{"encoder_arch": "preact_resnet", "encoder_padding_mode": "reflect", "decoder_width": 192, "decoder_layers": 6, "decoder_mlp_ratio": 2, "decoder_tie_embeddings": false, "init": "kaiming_normal", "beta2": 0.99, "precondition_frequency": 16, "one_sided": false, "adamw_lr_other_params": 0.00074, "final_lr_fraction": 0.1}
Rows from block 4 of the image encoder of a small image captioner, named by matrix and row number. Rows with one number belong to one channel. Each number is 128 + 24 x the weight over its row's rms, rounded and kept within 0 to 255. All counts start at 0. Numbers have three digits each. After the name is the row's rms in percent of the matrix's.
After each channel's rows are labels from the 100 images, of 14976, where the channel reaches its highest value: "strongest on" is what is common among them. Only what is clearly more common there than usual is listed. The data: dead-leaves pictures: piles of overlapping shapes.
# convs0: first 3x3 conv (encoder.blocks.4.convs.0.weight, 96x96x3x3, each kernel summed), inputs 0-95
# convs1: second 3x3 conv (encoder.blocks.4.convs.1.weight, 96x96x3x3, transposed, each kernel summed), outputs 0-95

convs0.51 105:142112096139090134141092134115094094144124159142104145128082098173128091086124162106152113122147115125103184126099098116155137121103066124166129117130171104123139124144091105151114145131136151139120148132077140141110117136132130091140123147121095125162093120079142154118134136162086126132
convs1.51 094:132155095133135100141147155089093162141087131133128132159108114153081116106137102121136120107111134047145129094131103124117140149105138105138161136151158126189161126109136121139093104136143078118131153120120145138161109098135133179123097143146131117139124136162096144145107122182105146102
strongest on: large pieces; circle

convs0.66 101:116141103131099122143139131118111153166152159142072113130158124133110193128121118098158129177122122150114116130124141079151097099080083149126168112129146065131137133109088164126118141127147081108106116143122159149132114161139119167152125121111110115126079098130118133161131132119133139098
convs1.66 120:130165096130163133125074145166124133181117142132105149131150090116144146106128115103109120124112117093166065104135112079123131123101109131148080156127141151121154141120141123116107121145113111133136198113143148152138107140127123117113123111124130078129175160143132117131082163112076120123
strongest on: circle; vivid; drop

convs0.34 103:124147090117162131109126098116163146104097110144128106092192138126126125102155115111117158123135169146143120100121180109092095121177135093134092114103149124163083125128116111125123129121098154118122135132093117097107139160152151129134141115156154162162156073082107121103131133159137149124
convs1.34 100:138165150169132102110132131084141089142120137096125129135133152101108096141113144124130149101124136114099137113124100132133188129172122113144154121142136184092142168100095124097128133121121147108132135138149113096172104212116103115096118133122165155130130104084136117131125084161129145111
strongest on: large pieces; star

convs0.41 087:149153138132123143095098139129149156184149126092105133100131102130108115141144082120137142162147116135141073089143108139159112170101122071109110126093143154115103118127110152130082118145129099166114090088132112127134105118100146132078111122111116129124117122160117060134135118131130092101
convs1.41 102:130168151123154136131136161120208112159148136171163152138152123134145122103130108118097109130104113124160101079138094104115126116110101128100082153127127098123131133098162111134126092146096149127152156142149141176124126083145161133109129123115151095125139135134118146115056158117115148142
strongest on: large pieces; circle; drop

convs0.44 085:102099138103147149095119104123127104131108148110078133122149144144114136144107129130157092165141078153068092176140162108109103094109135118137127127160122149114091136113062111153120121122120134108122111148097118118119122145104082150151090135131128145077146157140080141137115098117164129128
convs1.44 089:135155082179132096133144161146149088156161102090124146161114102143132123112149151135079130126130162110147117080125155154150107116121087147127112125167137127162113128075158126092097092146130125125149078179142131128075117115136171123115132108137113125143091143121122130145140123119111138147
strongest on: circle; vivid; drop

convs0.71 079:163154086131112116125151137159138135137168114153140172183154115163122135183155139135115154117128126090123133132102095162076106133139145135091147116127158088114149118157152131123153125138153157165123105186146101152102120113115078130123126132143157127101123082112122139116114175116129108127
convs1.71 079:144117130112139148133161152100074134105139130088168167129133115137118103131172134137154143091097155180110093140117117146133138118138146149109079097132114167125136078105106100173107149142146146114149151107107107124145116121097137141201128112130151115121121123148128110089177137102136151125
strongest on: flower

convs0.30 110:125147112127123130147169112120139175208128116147117189107137139142132121120105133119140089144094111129150066132165132130141135136136101134130140116128139136123149103109081140150140166143174132134119128111107123171148138098116181086154125131097130166180114103122137161158106135147125113125
convs1.30 109:118140141126115120123134109135108141098135146104104115091130126143132156141162162107129126173102131130124127111098133112141126134130159098098129111093118103103090069133148157150070095115080118134105161138099177121151080146132104116107125127087149056102134073132122139153153124137142125119
strongest on: large pieces; vivid

convs0.67 107:114105115120117121134148129121191146067117119092201139121152121142167108154129126104151122121096107135132118151106128097153110127098071108073156133081133123168108115145096123145128099108114162124107138108109135103129101102140151128096142146118100108094137131102134082127133099121137111112
convs1.67 092:128151128160149108163105108126197113119157141170122121115126172126123134130141164144106132151114143108086095156163161146161104160135153135109137117143133153145140108133127109179115138142140186121099126172101155111129162093148136110106130117120085163130116151096112143155122075131154128141
strongest on: flower

convs0.81 095:110143100153110129098155137114148122122102178148083120125161127152108160148150097112157135160119138173144090109118093118145125108129105136122127088144127100127084136112119121135062073116116105130144118090135084154131098185130165130136143140133172117157152116110137164141124123157137124105
convs1.81 086:126105156152092122141159127126160100132153129145142156113123128131122141131149124099104136079096142097137140114151129094104167105108101106098109133160107142103141156101103102175123109108124162114120182197128140110114072173137144167136142116121113122145106098092128108126079120108111119139
strongest on: large pieces; circle; vivid

convs0.72 095:107112149140128102115111136100155101061123113102089137120151130149105181112106112130114109118088122156112143154182112144110107115198121156119074154133138141146088127129123140113128130105173144122107119149126118117137123101101108103148112127076136123129137136113132094123153114174141180128
convs1.72 091:126133127147162173141108146119110143128098137177119104133111143119123106107163196048124118121140114122105126142120154113130159129137121128166104134175092150164151121128104130114115121090121124142166110142142170121142110119124138155127170101148096098116155176099121145172106130102107142118
strongest on: circle

convs0.61 095:123125134130118107135161117147151131137163121092191111124132160085115097144137084140151116124170124151183115150124165130143155074115175106089126126081118126084144083118176127103123128145106157114121104103112128133133107158112138120121160103119129139098149142176099135140146113135116109111
convs1.61 113:114181154101144130166130175140197111126134083130112143146128135102161145152140157127136131092138102091114128109151119127150124127120107133126147135168111148128118137111122147134115106181139201138137168130126144157135144105122169134112123105168180111144101136114120135142112092122145159087
strongest on: flower

convs0.18 103:122119116141115117109124124125124144187149124111146133096085129140094128116168173114117133098097132127090106130158114135126132086101124161128117140127118105109080156127135068088193139119098139079140150127095108157149118168143123132147122125100168096125115108188109133129140126107125125151
convs1.18 101:095119129148147144159111147158115107152147109117098127135131114122140137135137122108102153117118105077136117116124107127150113121117157114141182153153151142139141126124162115135124108147132151159212107133157174217107122113151158125089121091138100120154132121122129140117115093145120129073
strongest on: mixed sizes; vivid

convs0.28 106:090103163151103142129115132132138122104126167139208147073139100168130085122120137123163119114119117099131155101116136077125136138056159103132148159127123097153130135106129094150165131110117144146111136160106103097105126125134108116116163136148129098145120125139144132131156138146103081113
convs1.28 104:138157098101117094167114152093166101130117138121175116132118080144115123151149142129157111126130132102150149111151139080170116138132097128100199134182114141141146138137106106148134105140152129166115118141114148139108111117134150111129138091199101104132099114119130155147118093173126126112
strongest on: large pieces; ring

convs0.46 095:146121135165101135152127148123109144069122177155041119100121112110136123135148125083120144184110105108098094128100141120124123132080106140172108149141125130138109094128119128143124130164129113102086113118143157122149093117118098110154088142114144109144096148162142113126103120152116147144
convs1.46 092:126175125168103118126097134119159118148151135118136136116140086122141113146137169131063150112129112125147151079112098128139157146134087136165139126122124133119104118062084137130089099127108168141122127172166168133159114161175148142122143154146134137122130124124118137168091130132136141082
strongest on: small pieces; vivid; ring

convs0.23 104:115144105116155143095145111129182146108108105130169129119128135157158165115116132102134105115143115173132127118080142160163120094121121119137133106123135095157086175135094102132129137167132158140128114136131139091120123085156087114117146164119133062122136055114148119134128119098102110121
convs1.23 110:129174095164116129145106134111177102100145100140113133147098112097130129139098134161138154119110149110131104121152124125106085165133116108143153087184092160118121123128114137159125100157110181145152111165146142120100089132109125131153140144166119129099125148106095101168139146124101125072
strongest on: flower; large pieces

convs0.43 102:110095136124038128149128110156117130111097149153165136107135155164153140129142092120122146099094125143113121093139143142153172145112109105111097099141088093156122152123128093157111120117131138110111120118109129102081104132090098114096166120154172117108118152110127131141087111097126151108
convs1.43 084:143169128123137113152098139137126120121124126166104129160124102113187145130093178155107149144114117111080122108145116152138143146151141129096154142166078098121106135107111099194114148166117117151109125152151120117139100142117129140106155134146112115159115091117112144142132096189096156093
strongest on: large pieces; ring; circle

convs0.89 100:113118141113126117103151116089122110116145162114112116131141119141106107104148111114139127123130126092119129162120124156121129127185167102150092138126116134110170132145058088137133136152126104170116113154130125138106139156118073134105119114154141124180075056160115135140109090136123171141
convs1.89 104:130165151139141142134119101173121083080130131132132121118090112129119136177086132098090126107096138172134127127125114091090127125131101145155093128166107141117122129094157133117053108134152153134129120146145114163101127118171124158086125130146122114143113118113103095082164129162141151127
strongest on: circle; gear